A small class-conditioned image diffusion model, trained from scratch.
Model: 3.13M parameters, 32-pixel images, patch size [2, 2].
Training: adamw at rate 0.0015, 10300 steps, batches of 384.
Rows from block 3 of a small class-conditioned image diffusion model, named by matrix and row number. Rows with one number within an expert belong to one neuron, the router's apart. Each number is 128 + 32 x the weight over its row's rms, rounded and kept within 0 to 255. All counts start at 0.
Before each expert's rows are labels from the 100 images, of 14848 (inputs lightly noised), where the router gives the expert most weight on average: "top examples" is what is common among them. Only what is clearly more common there than usual is listed. The data: drawings of small networks of dots and links. In brackets: how many of the 100.
# router: slot weights (model.blocks.3.mlp.router.weight, 16x128), inputs 0-127
# up: expert up (model.blocks.3.mlp.up, 16x32x128), inputs 0-127
# down: expert down (model.blocks.3.mlp.down, 16x128x32, transposed), outputs 0-127

# expert 7
top examples: five dots (73); brown dots (30)
router.7 [156  99 125 168 130 143 103  92 105 150 106 150 169 135 135  81 120 173 140  94 157 145 137  99  98 138 131  62 192  78 102 182 156 136 114  85 135 130 134  96 118  82 103 162 150 114 110 113 106 167 154 107 140 182 132 178  85 105 143 178  77 107  88 101 126 169 112  98 100  75 168  96 162 119 125 148 127 170  99 119 123 164 143 108  84 122  96 134  91  84 159 116 170  93  81 178  57 133 146 100 132 180 129  75  38 153 134 144 142 127 149 116 159 135 120 172 163  84  48 105 120 161 140 101 104  87 101 129]
up.0 [165 147 180 127 115 112 134 127  63 202 152 135 117 143 139 126 140 154 113 119 113 165  96 103 116 142 120  87 102 114 147 132 116 158 181 149  18 110 110  99 161 119 128 183 161 107 106 128 119 129 104 138 149  75 156  91 101  99 107  93 124 130 102 100 126  86 106 135 125 197 128 149 122 188  90 137 110 168  91 190 106 197  91  83 193  84 127 130 159 112 138 100 116  76 135 160 135 156 117  96 104 143 172  92 136  91 138 106 148 157 167 180 125 131 116  88 126 153  60 128 184 158 139 158 124  75 179 155]
down.0 [119 125 166 136 143 102 106 140  77 117 117 207 181 118 130 120 103 145  80 150 169 101 129 129 125 170 141 144 108 103 178 108 108  86 151 142  82 108 118 116 111 144 146 118 110 140 150 160 109 151 175 142 151 122  88 169 126 123  93 143 151 139 130 109 169 118 135 139 164 137  64 177 103 203 177 118  97  91 114 191 123 174 115 146  56 127 164 110  77  77 127 124 154 154 125 107 150 130 118 132 177  95 123 174  99 118 173 190 135 192 118  83 190 147  62  92 141 127 146 201 181 147  85 101 132 182 136 108]
up.1 [158  67 119 147 176 101 136  90 131 123 146 112 141 125 185 120 106 141 130 160 164 210 118  75 152 135 138  79 118 113 114  93 109  81 129 159 139 150 159 119 165 119 169  78 114 108 162 158 166 109 137 150 155 113 136 129 107 146  65 119 102 103 150 163 155 132 107  88 143 190 125 119  79 125  83 146 167 101 179 132 149 156 106 125  35 113 140  80 132 135 146 135 102 137 154  78  67 146 118 137 219 132 143 136 113 149 142 109 122 144 191 113  80 146 165  61 162 118 149 167 105 130 157 139 158 160 131 213]
down.1 [155 164 137 205 125 153 114 151 133  81 121 121 141  78 112 101 109 106 159 199 160  97 111 157 200 146 149 154 196 121 130 147 133 181 108 103 133 140 186 136 192 152 162 161 141 141 136 116  62 117 130 131 135 170 109 112 102 143 147  77 154 107 166  75 102  98 108 105 132  54 127 151  86 143 170  72 151 169 153 136 126 121 105 144 204 180 146 156 130 190 146 148 164  99 108 142  60  98  91 132 104 122  70  94 165 143 129 106 119 146 162 139 133 116 160 120 159 186 123 107  82 116  99 113 104 116 116 105]
up.2 [ 74 174 116 193 128 115 121 149 159 106  96 137 127 171 116 105 111 150 177 123 133 139 145 123 144  97 145 150  83 162 148 138 138 145 153 128 161 109 179 170 146  72 131 142 145 112 136 108  46 134 152 169 115 202 104 140 145 105 175 126  82 144 147 153  75 186 134 175 133 173 112 152 153 127 167 184 119 144 148 202 166 103 194 142 166  77 112  62  91 135 108 136 117 170 157 162 144 144  81 174 132  96 150 130  94 146 108 134 125  95 129 129 103 121  71 158 139  96 124 135 139  98  86  84  45 162 168 134]
down.2 [ 99 108 144 142 156 103 159  88 155 102 127  75 129 190 168 134 159 216 142 117 116  90 143 149  77  63 155 132 163 197 131  86 123 148 131 130  97 128 159 149 116  98 126 105 136 192 161 125 229  98 107 100 125 113 165 105 112  87 172 141 128 124 170 172 174 199  93 179 150 213 104 128 187 129 115  74 136 118 133 121 154 124 125 130 130 122 143 166 132 120 169 126 141  87  68 174  95 137 122 130 137 142  62 129 181 124 131 136 129 145  74 125 127 136  83 112  99 172 149 121 166 119 144 133 116 127 139 131]
up.3 [150 126 126 126 113  79 106 112  82 122 213 136 104 145 170 142 159 151 150 167 135 181 146 223 138 124 188 104  90 150 161 156 117 153 185 122  93 121 169 183 178  95 146 141 138 198 151 125  99  94 147 111 149 103 146  84 115 163 125 165 112 114 138 147 133  87 185 175 172 139 117 145 113 128 101 118 111 175 113 108 111 169 161 130 167 111 196 122 132 162 144 167  77 160 163 123 112 141 117  97  88  75 118 130 122 194 133 145 136  94 178 110 102  96 160 162  76 133  80 117 123 112 104 176 142 155 174 158]
down.3 [117 120 153 119 177 146 125 119  97 115  86 161 159 131 138 118 149 183 177 162 122 127 121  79  75  95  71 178 143 137  91  96 142  96  60 191 128 122 173 167 174 142 130 105 154 121 120 125 171  61 145  95 124 104 135 128 119 106 177 182 193 105 115 162 133 117  89 106 140 145  98 126  69 152 190 121 134  70 119 125 167 135 117 106 132 131 134 143 138 180 105 123 143  84 152 180  83  90 115 193  95 103 146  77 167 116 136 111  94 146 143  79 170  91 190 110 128 171 164 124  85 169 136 127 160 124  82 157]
up.4 [136 169 143 113 129 131 110  98 174 137  98 131 110 125  93 140 106  85 139 113  52  69 155 105 171 113  60 186 119 193  76 108 137 111 146 137  91 102  88  79 138 133 129 111 109  97 109 166 140 131 155 145 127  99 175  91 123 131 196 152 207 123  81  97 126 107 167 142  79 130  95 142 110 143 113 138 138  79 163 155  74 138 102 130 141 103 143  99 192 138  90 105 140 150 147 105 181  38 100 209 107  83 166 122 140 109 165 165 143 137 115 117 128  80 107 103 130 128 144 141 150  85 139  93 163 154  86 127]
down.4 [107 118 127 114 169 127 156 105 135 112 131 161 151 151 147 135  64 180 144 138 182 136 126 122 141 114 133 111 151  87 111 136  82 135 124 125 100 120  77 142 131  76 159 116 145  90 159 159 138 164 109 138 148 235 147 146 153  65  68 126 151 124 153 163 114 119 128 123 130 133 140 157 121 118 134 117  66 180 151 120  90  94 149 125 137 122  91 104  53 104  98 153 182 124 143 105 156  96  99 141 128 120 183 154 107 142 143 179 129 162 128  88 146 174 132 146 216 132  97 180 206 140  84 121 149  56  47 112]
up.5 [137 188 112 147 112 114 127  63 127 134 111 163 157 124  99 226 115 135 110 178  74 110 119 142 133 101 147 158  87 115 192 128 112 170 206 116 179 112 178 124 140 113  97 198 113 116 114  49  65 118 155 159 142  96 169 162 131 112 122  94 109 110 132 158 132 136 153 153  97 152 156 103 127 165 142 172 175 178  82  97 184 117 149  88  93 124 158 132 107  77 146  92 104 142 229 105 141 147  99 118 176 103 163 110 133  79 168 121 134 157 132  95 109 123 121 116 121 143 121 134 100 114 111 118 118 142 111 160]
down.5 [ 85  81  81 118 112 137 133 104  83 112 117 155  86 188 126 196 119 141 110 143  73 170  94 146 124 136 144  99 212 126 144 126 117 135  76  95 124  98 101 102  74 138 155 133 129 157 165 163 125 103 127  59 149 151 118  66 136 114  52 102 134 155 165 124 121 152  91 172 112  78 105 168 172 187 117  60  97 117 168 133 119 114 114 147 138 102 137 146 141  68 118  79  82 103 151 117 150  98  70 134  92 126 120 118  88 180 157 162 149 183 120 174  85 138  90 100 120 138  83 154 157 128 126 145 115 132 166  98]

# expert 15
top examples: complete (98); laid out on a circle (82); nine dots (54)
router.15 [136 167 139  85 132  63 109 107 188 199 133 188 128 107 161 149 154  74 134 122 108 124  99 116  92 146 150 171 170  87 100 108 132 148 162 163  81 116 111 162  78  71 123 115 130  99 123 108 159 126 106  52 185 123 158 152 112 179 103 109  82 149  69  89 191  64 182 140 155  82 137 127 146  94 176 178  96  98 138 112 145 122 143  98  99 131 135 141  98 153  81 153 116 119 168 102 167 133 161 141 136 167 127 133  96 120  91  72 159 137  94 181 176 129 125 152  94 125 120  80 124  94 122 164 122  94 143 139]
up.0 [191 167 145 138 112 108 186 103 113 137 139 169  87 145 129  90 142  91 165 104  86 148  37 115 182 157 128 125 124 134 126 157 171 113 135 102 156 120 130 119 133  96 205 160 103 108 142 142 103 144 101 181  89  95 102 151 111  73 170 173 150 218 124 171 103 154 154 123 114 137 135 113 158 133 131 118 126 122 137 151 132 191 131 146 103 166 109 159 112 126 124  98 196 103  94 124 141  78 154  98  81 161 206 136 109 128 118 218 137 123  85  82 151 113 121 189 135 100 175 170 149 141 118 145 141 136 161 140]
down.0 [151 115  76 122 122 184 144  83 152 102 118 115 168  96 154 116 158 134 169 141  85 120 142 149 184 161 125  96 103 153 116 115 125 137 122 154 173 132  90 150 128 127  83 199 169 124 137 166 174 136 138  69 122 109 132  80 101 119  92 117 112 161 134 154  85 113 115 127  95 149 110 114 188 103 130 178 116 163  96 167 145 182 183 100 161  74 137 132 152 155 115  93  30 126  30 159  95 149 115 133 153 119 101 121 170 127 125 150  43  82 126 125 117 142 112  83 102  74 147 135 136 149 124 191  79 127 130 145]
up.1 [185 192 102 130 126 142 148 113  78 184 129 136 128 122 114 143 135 161 154 115  48 124  74  89 130 161 150 147 143  93 162 107 120 194 112 133 110 152 121 154 125  85  66 101 127 126 123 145 123 115 137 130 124 128 142  60 142 116 118  81 132 163  67  67 155 133 178 158 127 157 126 109 167 150 118  95  58 153 192 151 198 127 117 121 136 115  91 144 155 143  85 129 118 111 116 111 121 143  65 115 118  82  99 148 135 109 133  16 167 151  85 148  74 134 156 148 145 136 113  65 151 118 122  64 135 131 102 128]
down.1 [112 118 118 140  96 150 117 177 163 125 150 160 150 149 187 186 149 183 136 148 130 122  67 107  77 102  86 134 179  72 132 109 115 187 115 157 113 168 149 139 150 182 113 154  95  69 147 153  81 134 147  44 106 145 233 117 148  99  77 114 101 128 107 151  86 116 130 136 146 163 190 152 112 116 138  77 131 173 124 158 119 120 115 165 138 140  94 160 112 106 164 112 157 128 111 162  46 160  94 114 126 139 125 101 133 148 149  59 195 137 162 117  91 148 121 138 113 117 158 116 143 160 116 131  81 128 160 114]
up.2 [ 96 157  51 155 146  92 110 160 155 154 146 107 102 148 146 130 170 180 103 140 141  69 124 107 149 146 170 120 158  73 107 108 144  81 156 219 100 172  92 112  87  97 138 117 177 162  80 120 141 116 126  69 143 129 149 117 105 139  71 101 120 138 114  57 144 137  83 120 115  87 110 161 139 180 144 114 157 121  90 135  84 104 138 159 114 146  76 175 124 159 120 192 117 200 124 113 102 127 151 141 136 100 124 126  74 113 100  82  31 138 163 133 143 137 136 146 148 141  96 118  75 113 125 192 138 122 127 100]
down.2 [142 143 105 177 147 129 196 165  87  91 113 145 134 148  93 144 148 172 155 109 112 165 117 119 154 122  54 146 137 139 156 116 129 165 109  69 113 146  87 119 112 142  83 162 101 160 168  91 151 141  99 172 134 121  55 163 146 167 115  56 130  83 170 160 104 151 168 196 124 181 104 127 189 186 137  92  86 144 141 195 131  90 146 125 120 133  91  71 113 125 159 142 159 140 124 126 150 173 119 143  95  53 110 100 150 121 128 121  82 144  91 156  89  75 136 151  83 119 170 147 110 147  98  90 160 136 129 165]
up.3 [ 97  86 137  72  93 137 154 160 101  56 108 102 162  91 121  99 138 103 141 142  88  75 123  52 197  55  92 156 110 165 120 166 147  81  98 154 102 112 104 125 125 146 156 133 116 100 124 170 167 131 143  89 108 154 113 130 135 100 147 138 171 143 133  93 145 123 151 124 111  55 109 127 142  90 145 186 140 115 123 136 115  69 118 125 191 122 172 120 153 109 150  71 136 174 151 183 161 104  82 114 174 109 124 159 143 112 141 146  50 172  81 126 127  98  99 186 193 139 128 122 162 142 112 140 150 173 149 100]
down.3 [169 137 114  70  67 100 163 139  90 157 127 136 101 141  76 150 120 146 156 193  97 135 148 149 230  32  84  78 140 134 131  94 110 122 128 136 148 180 109 153 182 118 112 177 112 127 132 136 110 110 128 106  40 112 122 116 133 116  73 154 110 123 117 125 146 176  79 111  77 112  98 116 149 115  93  93 125 170 164 119 128  89 146 127  61 157 161 113 144 134 136 150 102  94 137 166 139 115 105 134  52 113 130 112  96  98  98 123  66 137 130 119 151 199  95 104  88 135 133 130 127 136 141 173 140  82 101 144]
up.4 [125 118 156 167 139  90  90 151  64 137 120 119 159 113 126 160 159 116 146 129 124  68  94 130 100  87  83 188  94 107 126  42 153 117 165 126 144 113 125 142 151 143 105  80 131 151 147 143 132 103 152  99 124 151 151 130 144 122 155 175 119  94 144 111 148  40 150 122 122  99 162 136 121 107  95 164 128 143 171 158 106 150  77 153  16 122 149  84 143  79 134  68 130 104  91 211 102 121  97  60 108 113 142  97 137 141 164 105 106 119  73  79  94  97 107 103 112 145 154 135  59 113 158 144 159 144 143  99]
down.4 [174 190 121 145  89 185 128 174  91 137 141 151 130 173  97 145 111 134 134 114 168 122 177 102  94  71 107 109 114  96  78 111  96 125 104 167 196 112 125 125 154 113 129 153 107  59  62 137 146 127 163 108  91  62 129 131  89 133 133  88 106 132 106 122  90  50 147 115 105 132  93  89 175  98 137 129 147 123  88 127 145  92 136  82 137 128 132 158 163 121 160 125 142 142 142 167  87 152  73 201 137 121 142 117  75 105 180 132  90 155 120 120 134 115 104 128  85 107  78 163  22 151 144 117 150 132 104  85]
up.5 [136  74 119 154 120 131 133 143  87 102  78 111 157 138 136 132 150 104 111 103 169 124 164 106 185 128  92 138 122  95 178  71 127  93 121  74 125 124  97 111 113 161 137  88  99 171 153 128 166 130  94 159 104 140 139 144 185  82  80  74 160 103 188 145 107  94 131 153 211 140 126  91  54 148 132 151 148 110  41 126 164  86 113 150 134 148 118  80 150 106 107 126 130 131 159 137 118 141  75 179  87  69 170 139 174 113 134 170  94 112 146 126 142 182 154  92 206 120 146 152 122 161 159 143 124 103 160  79]
down.5 [153 163 142 173 171 127 145 142 108 146 163 145 133 148 162 125 142 105 130 112 162 145 153 143 183 121 150  99  90 138 103 150 104 168 149 125 134  88 171 144 140 136 142 162 124 142 148  80  98 141 162 160  61  98 149  53 131  75  86  60 158 112 112 144 150  96 112 144  95  46 114 112  97 157 120 163 148 141 197 103 149  45 187  97 136 166 164 201 156  96 160 123 111  96 140 170 119 171  42 118 167 127 109 118 122 141  78  83 117 114  79  89 111 115 106 125 169 159 154  97 136 107 171 119 144 127 140 143]

# expert 4
top examples: five dots (75); white dots (26)
router.4 [141  62 117 100 122 117 190  69 131  93 141 133  94 159  72 103 207  90 163 158 156 141 125  97 117 136 144 191 165 104 116 121 134  62 147 132  93 158 102  91 113 171 129 139 107  43 161 106 144 147 136 211 134 114 114 152 223 109 172 145 182 146 102 111 149  77  96 117 147 172 115 114  84 130 166 138  82  98 144 135 119 112  51 147 100 139 135  77 140 115  96 141 170 156 151 157 111 114 140  74 129 147 111 151 153 135 141 106 171 166 158 147 133 140 128  83 149 143 142 141 114 155 110 116  77 134 115 103]
up.0 [ 78 156 151  97 165 122 111 121 152 138 133 175 145  98  70 132 179 138 160 123 174  86 109  71 123  83 102  97 122 185 127 130 129 113 172 117 151 121 135 105 151  83 171 103 137 136 110 154 118 148 115  95 166 145 110 120  94 118 144  63  87 143 135 116 136 148 153 187  94  64  84  71 127 202 105 171 137 168 128 101 162 153 181 114 202  58 147 173 137 172 139  85 158 104  90 112  88  68 109 121 105 137 176 134  57 101 121  78 108 116 150  90 119 129 104 157 165 119  97 133 132  93 123 112 155 138  85 126]
down.0 [140 158 130 157 123 120 191 140 134 157 130 122 160 118 180  97 178 228 142 135 153 122 168 119 123 100 164 165 157 137 176 143 136  80 120  94 126 122 142 106  89 101 123 132 156  92 175 183 155 131 148 106 140 112 140 163 150 150 158 145  75 102  73 157 122 110 172 161 145  86 105 139 146  81 120 100 190 124 118 112 131 105 173 121  99 133  99  60 102 107  68  85 133 127 101 173 167 133 203 147 143  46 109 133 180 157 105 150 142 131 107 138 108 169 137 132 197 155 173 119 179  89 151 103 144 167 100 109]
up.1 [110 170  63 140 137 112 118 103 176 115 111 127 136 159 110 133  59  92 138 133 169 148  93 125 159  73 143 157 124 167 171 135 157  92 147 185 124  72 129 157 106 127  83 105 163  86 138 168  98  94 142  60  82 151 129 121 133  90 146 160 124 126  71 105 136 149 135 152 114 140 148 126 124 160 144  98 138 134 157  97 144 103 113 161  53 155 110  69  90 195 123  86 120 185 125  32 151 191 124  64 164  80  88 179 101 124 140 126 114 135  75 182 121 104 140 140 115 131 106 156 119 141 145 106 120 120 140  79]
down.1 [136 117  77  65  71 171 121 116 177 139 102 147 113 179 183 169 133  98  99 107 148 113 130 140 141 115 118  81 163 169  68 108 113 165  91 124  96 193 196 159 138 108 167 104 147 183 169 117 170 104 118 155 124 154 126 117 149 104 200 139 168  85 172 151 111 171 101 117 100 120 146  99 109 124 132 153 100 151 133 184 128  64 159 122 186 106 120 104 124 227 141 151 131 119 116 111 110 149 153 154 145 125 142 129 215 126 113 116  85 148 130 100 169  71 127 177 137 117 116 133 106 128 133 120  62 146 134 135]
up.2 [139 145  98 140 114  95  91 113 134 116 136  92 201 110 219 124  70 171 116 119 132 110 106 151 134 154 138 126 114 104 138  66 103 154 149 150 125 135 178 144 166 131 155 168 121 148 158 122  81 134 133 115 122  80 123 120 108 141 129  93  92 123  68  81 136 129 242 130 156 153 110 137 138 102 109  50  79 122  80  77 142 162 102 155 123 117 115 112 104  81 129 161 130 167 169 123  89 161 146 174 162 178 122 100 135  65 121 145 150 168 148 168 115  59 166 118  81 155 107 141 110  91 143 121 148 180 160 148]
down.2 [137 117 121 134  76 125  94  99  96 113 158 138 125 122 143 137 129  91 153 109 133  62 157 120 139 157  99  60 129 109  88 172  97  15  85 114 124 135 107 143 142 133  84  92 128 125 125 143 123 100 150 172 136  91 107 126 136 141 147 120 203 155 172 153 132  50 102 122 149 142  73 131 155  85 179 140  93 201 100  93 131 119  99 126 143 150 120 149 129 119 112 153  62 115 153  66 133 115  88  38 223  97 116 136  88 150 131 158  99 149 135 152 123 138 164 129 104 128 128 131  82 159 118 151 130 104 139 179]
up.3 [159 193 159 152 141 147 113 130 106 133 116 140 212 145 141 139 103 185 171 139 126 146 124 114  98 145 108 121 101 136 128 123 128 134 116 112  61 185 151 162 100 152 189  94  78 189 138 149 126  95 118 165  70 120 187 147  75 127 121  95 141 169 174 144 180 171   6 139 137 128 105 116 144 205 100  99 118 122 131 131 172 128 148 125 155 147 116 138 146 143 134 168 125 197 150 157 112 159  44 113 143 170 135  97 105  95 117 117 130 101 142 128 131 149 147 128 172 138  90 133 145 171  98  90 124 105 142  87]
down.3 [ 63 104 193 142 127 125 147 124 144 143 161 122  98 104 136 136 160 109 122 138 127 175 122 163 153 131 152 127 155 124 134 155  73 112 113 112  44  69  76 174 100 155 129 176 105  62 120 127 148 119 104  75 127 147 149 144  95 164 115  63 108 159 117 172  75 127 187 138 120  84 117 123 223 145 101  82 154 165 169 135 113 107  81 128 101 123 122 125 161 136 128 114 153  94  99 135 144 167  73 132 119 182 126 182 143 159  67 128  89 105 165 127 166 147 113 105 143 153 133 163 149 164 124 206 108 139 185 144]
up.4 [102 124 126 133 158 124 189 121  85  98 142 140  76 169 101 144 162 123  28 166 166 133  92 159 134 129 151 119 210 102 196 111 108 116 143 128 181 208 171 111 127 126 139  93 154 156 109  56 158 167  68 141 111 128 114 129 121 164 104 118 143 172 185 133  70 117 126 190 110 118 105 127 119  68 136 112  70 135  94 148  74 129 170  63 157 140 114 132  81 112 114 111 169 117 128 113  98 122 138  81 112 133 117 109 103 153 128 176  90 135 132 105 143 100 141 172 136 153 116 119 104 166 109 168  78 151 129 134]
down.4 [103 136 104 155 130  99 119 164 133  98 107 145 152  95 122 168 163 144 173 160 144  94 143 144  83 154  93 166  32  69 125 139 143 202 103 109 183 132 127 113  93 143 149 152 145 128  99  67 108 155 157 169 123 140 148 146 142  42  83 137 126 132  34 133  82 107 133 121 145 163 110  84 183 103  72 122 122 140 155 110 112 125 152  87 120 141 137 108 149 112 151  90 106 149 223 121  79 120 104 188  74  61 139 116 159 132 134 142 128 150 141 130 108 115 130 141 121 107 110 134 144 169  72 167 169 141 127 142]
up.5 [108  79 111 149 158 166 129 117  79 128 114  89 136  65 104  96 150 121  75 158 106 138 124 108  72 142 111 152 118 132 170  83 155 132 145 121 100 178 160  99 108 155  94  89 100 174 132 133 126 112  64  74 146 102 170 172 172 141  95 121 133 111 183  68 100 104 104 117 120 107  97 108 117 107 161 151 116  94 158  93 125  97 156 136 144 145 201  98 144 175 123 184 147 119 109 117  93 162 141 209 117 111 133  99  98 171  65 120  67 103 106 113 148 107 122 127 129  69 143 177 158 110 178 177 177 105 121  69]
down.5 [104 147  84 104 159  49 166 153 137  74 137 104 124  74 126  90 182 195 118  74 118 134 123 134  63 151 158 130 143 118  60 166 165  73 139 148 114  90 182  97 132 124 140 167 113  70 120 117 180 126 148 129 172 147 113 122 182 155 114 107 127 171 133 201 158 139 152 101 127 129 115 106 156 127 141 102 116 130 106 142 164 141 159 161 175 112 170 145  88 170 115 184 134  97 108 146 140 167 146  47 115  95 145 164 157 124  77 102 117  89 129 168 136 137 141 143 111 113 145  92 154 120 109  67 187 177 128 159]

# expert 2
top examples: complete (39); red dots (27)
router.2 [132 135 190 150 102  90  65  72 130 132 125 113 157  66 109 113 130 114 107 117 104 118 117 128 129 151 141 130 134 140 116  95 120 103 177  79  94 153 102 100 135 119 124 165 116 101 169 169 123 173 183 119 193  82 135 147 152  93 115 113 131  98  54 105 128 101 191 161 155 123 139 164 113  77 119 165  69 126  91 154 123 132  71 134 100 126 142 139 171 186 214  86 167 165 166 186  77 132 111  95 132 178 157 142 126 113 150 109 115  81 106 110 152 116 117 101 132 114 121 163 140  76 177 116 203 178 127 116]
up.0 [123 109 158 177 120 141 138 197  95  69  86 167 127 123 121 139 133 121 137 119 171  88 166 121 153 129 124 140 142 128 127 154 130 128  84 143 150 160  79 129 100 112 255 116 141 199 111 138 157  98 130 162 121 123 104 116  93  65 107 109 119 139 155  85  83  77 126  92 102 124 107 146  93 111 139 151 113  93 135 121 102  97 107 144 172  99 131 129 165 146 171 154 100 120 125 129  86 147  90 110 183 131  86 175 168  89 166  63 118  79 147 161 113 169 105 117  75 174 146 177 138  85 112 126 167 125 205 145]
down.0 [172  93 146 122 124  97 101 158 120 132 192  88 145 144 101 125 100 137  82 148 157 142  58 180 127  92 119 136 161 146 107  80 148 113 163  95 143 203  47 169 123 194 149 177 112  82 166  87 112 167 116  70  60 103 105 116  57 120 136 122 103 128  81 116 112 100  73 163  83 100 152 117 117 140 116 117 136 149  57 127 105 144 149  72 141 127 178 123 101 159  80 139 101 126  90  97 120 145 111 146  92 133 146  88 162  85 161 140 126 115 100 124 129 141 145 144 112  67 122 125 136  80 159 110 170  79 125 114]
up.1 [134  94 135 109  91 117  88 174 139 122 106 146  81 108 143 147  77 116 137 176 114 150 127 110 119 175  74 159 139 105 169 118  65  89 176 130 120 133 113 165 125 126 150  60 158 147 150 137 188 116  76 139 109 113 113 112 164 123 152   7 154 159 137 154 112  77 100  99 167 152 105 134  92  93  83  92 117  63 152 127 125 119 126 153 132 169 136  87 141 120  70 129 178 111 150 163  83 110 106  74 117  99 173 203 127  86 152 167 134 151 155 102  92  99 144  80 149 111 120 138 128 149 170  94 107 114 157  88]
down.1 [138 100 146 116 152 147 122 148 176 126 228 106 154  96 105 128 133 112 119 146 106 148 121 125 169 169 139  82 144  96  80  85 122 176 153 138 165 103  94  82  99 101 114 194 156 107 128 110  34 115 183 108 154 117 110 141 123 147  96 105  87 149 106 126 106  57 129  94 126  98 133 157 132  69 136 148 180 193 128 112 153 136 160 122 128 158 110 175 176 147 140 187 115 135 181 136 170 140  87 148 118 132  80 142 179 179 140  90 179 103 146 137 123 151 169 195  97 105 135 101 156  99 135 176 132 129 112 174]
up.2 [161 188  35 163 144 191 141 116  84 120 138 100 164 130 176 154 166 166  79 111 198 135 149 203 115 190 146 106 102 114 147 121 172 133 142 116 180 123 174 136 131 148  80 149 129 194 115 138 125  45  95 128 112 133  96 158 154 107 103 142 107 137 157 202 163 158  97 145 133 150 135 132 117 170 126  96 105 144 130  99 151 146 137 108 131 135 101 136 103 100  98 184  93 127 138  74 142 163 133 136 159  99  81  92 179 135 166 138 153 137 136 119  89  95 104 128 168 157 136 112  62 127 134 170 132 129 114  69]
down.2 [128 103 113 110 149 199 148  83 130 110  39  86 147 175 154 122 125 145 126 120 106 102 162  93 131 117 156  89 146 171 173 194 186 136 132 152 204  79 140  73  65 179 124 124 123 131  87 118 121 100 105 149 174 123 131 169 123  83 105 161 128 130 133 115 150  93 173 146 134 150 147 160 107 143 104 142  68 117 104  74 135 202 184 136  82 164  71 139 107 116  88  72 159 151 148 159  86 143 125  58 110 105 156 184 117 148 132 137 148 142 117 103 164 138 119 144 107 134  95 107 152  90 146 168 137 147 118 118]
up.3 [136 132 139 106  97 135 140 177 195 138 148 107 117 114 118 156  84 115 126 155 159 143 140 167 121 173 139 155 128 160 113 169  87 112  93 133 149  79 103 130  96 106 122 103 164 123 138 158 164 109 119 151 153 157 150  54 139 194 152 120 119 144 126 162 112 109 117  79 125 104 169  94 127 139 165 118 145  60 179 159 152 158  94 221 152  90  90 154 103 184 171 128  89  80 171 112 128 152 108 140 102  58 132  63 160 135 123 120  85 162 144 208 117  97 113 143 112 159 213 165 135 124 149 185 121 149 134 150]
down.3 [141  98 177 130  73 104 114 153 161 128 113 113 200 112 126 147 122 158 120 124 144  96 105 134 124 161 158 130 132 125 127  89  87 131 158 135 129 147 133 152 104  98 101  69 112 152 117 167 141  62 176 121 184 164  82 172 132 139 132 146 133 109 125  83 140 178  81 146 175 144 115 115 108 157 142 110 185 120  83 161 136 128  98 138 103  48  78  89 190 169 109 136 121 138 152  97  98 115 141 153 126 165  52 190  77 117  70 150 100 150 135 108 152  66 115  86 119 133 114 122 154 108 186  90 119 148  58  62]
up.4 [ 83  96  95 178 137 179  88 203 102 135  82 117 156 164 153  78 133 116 127 118 144  89 107  97 156 152 113 109 147 128 138 100  84 106 144 115  84 104 133 159 204  48 137 119 102 170 109  95 135 128 141  91 117 107  70 120 155 143  60 101  71   8 129 111 116 135 140 195 153 139 135 161 117  66  86 148  94 124 140 117 163 152 133 114 151 129 110 108 136 123 147 171  98 123 101 143 106 115 150 113 100 126 191 134  66 113  77 134 142  72 123 131 137 149 161 103 136 156 120 147 147 158 108  78 137 158 125  97]
down.4 [109 158 178 153 112 101 171 156 130  72 186 148 113 156  92  89 129 128  83  90 136 140 108 189  83 108 117 103  96 119 139  94 145 156  65 167  93 191 146 128 171 155 179 150 156  99 143 120  94 171  86 161 125 110 111 120 112 175 114 180 154 128 125 134 143 146 137 156 122 172 175 152 128  95 103 146  80 120  75 172  96 155 155 134  50 133 154 129 164  62 116 113 149  84  69  87 132 169 135 157 141 167  79 130 155  55 113  78  91 112  96 129  74 132 140 181 125 133 132 113 163 147 117 128 108  87 142 146]
up.5 [132 159  57 167 123 190 128 116 124 131 132 123 151 123 136 138 136 137 149 114 171  95 131 142 102 130 153 127 105 149 140 120 181 137 176 121 228 122 142 120 115 174  57 122 115 162  85 146 169   3 118 164 120 148 115 137 130 113 146 158 142 123 123 162 183 132 111 101  98 167  72 119 116 152 115  88 112 178 142  90 175 137 112 115 137 145 113 118 138 127 123 185 109 124 141  81 167 126 129 134 169 103  83 125 161 149 159 126 138 134 115 123  99 120  84 136 135 169 145 145  22  83 162 103 137 108  93  45]
down.5 [106 166 156 109 155 184 136  29 148 109  92 108 153 121 106 125 129 146 139 103  69 135 101 112  89 127 135 120 183 149  97 211 186  96 172 123 159 111  85 136  97 134 120 102 122 187  77 132 112 143  78  71 171 147 137 154 115  83 105 156 100 113 154 114 123 107 180 171  92 108 132 141 140 155  81 173 107 123 127 145 135 149 108 125 151  61 140 123 128 144  37 105 124 109 136 142  89  99 151  75 174 123 146 151 120 140 108 182 161 106  78 118 153 130  76  54  84 148 116 109 163 103 113 144 128 163 127 132]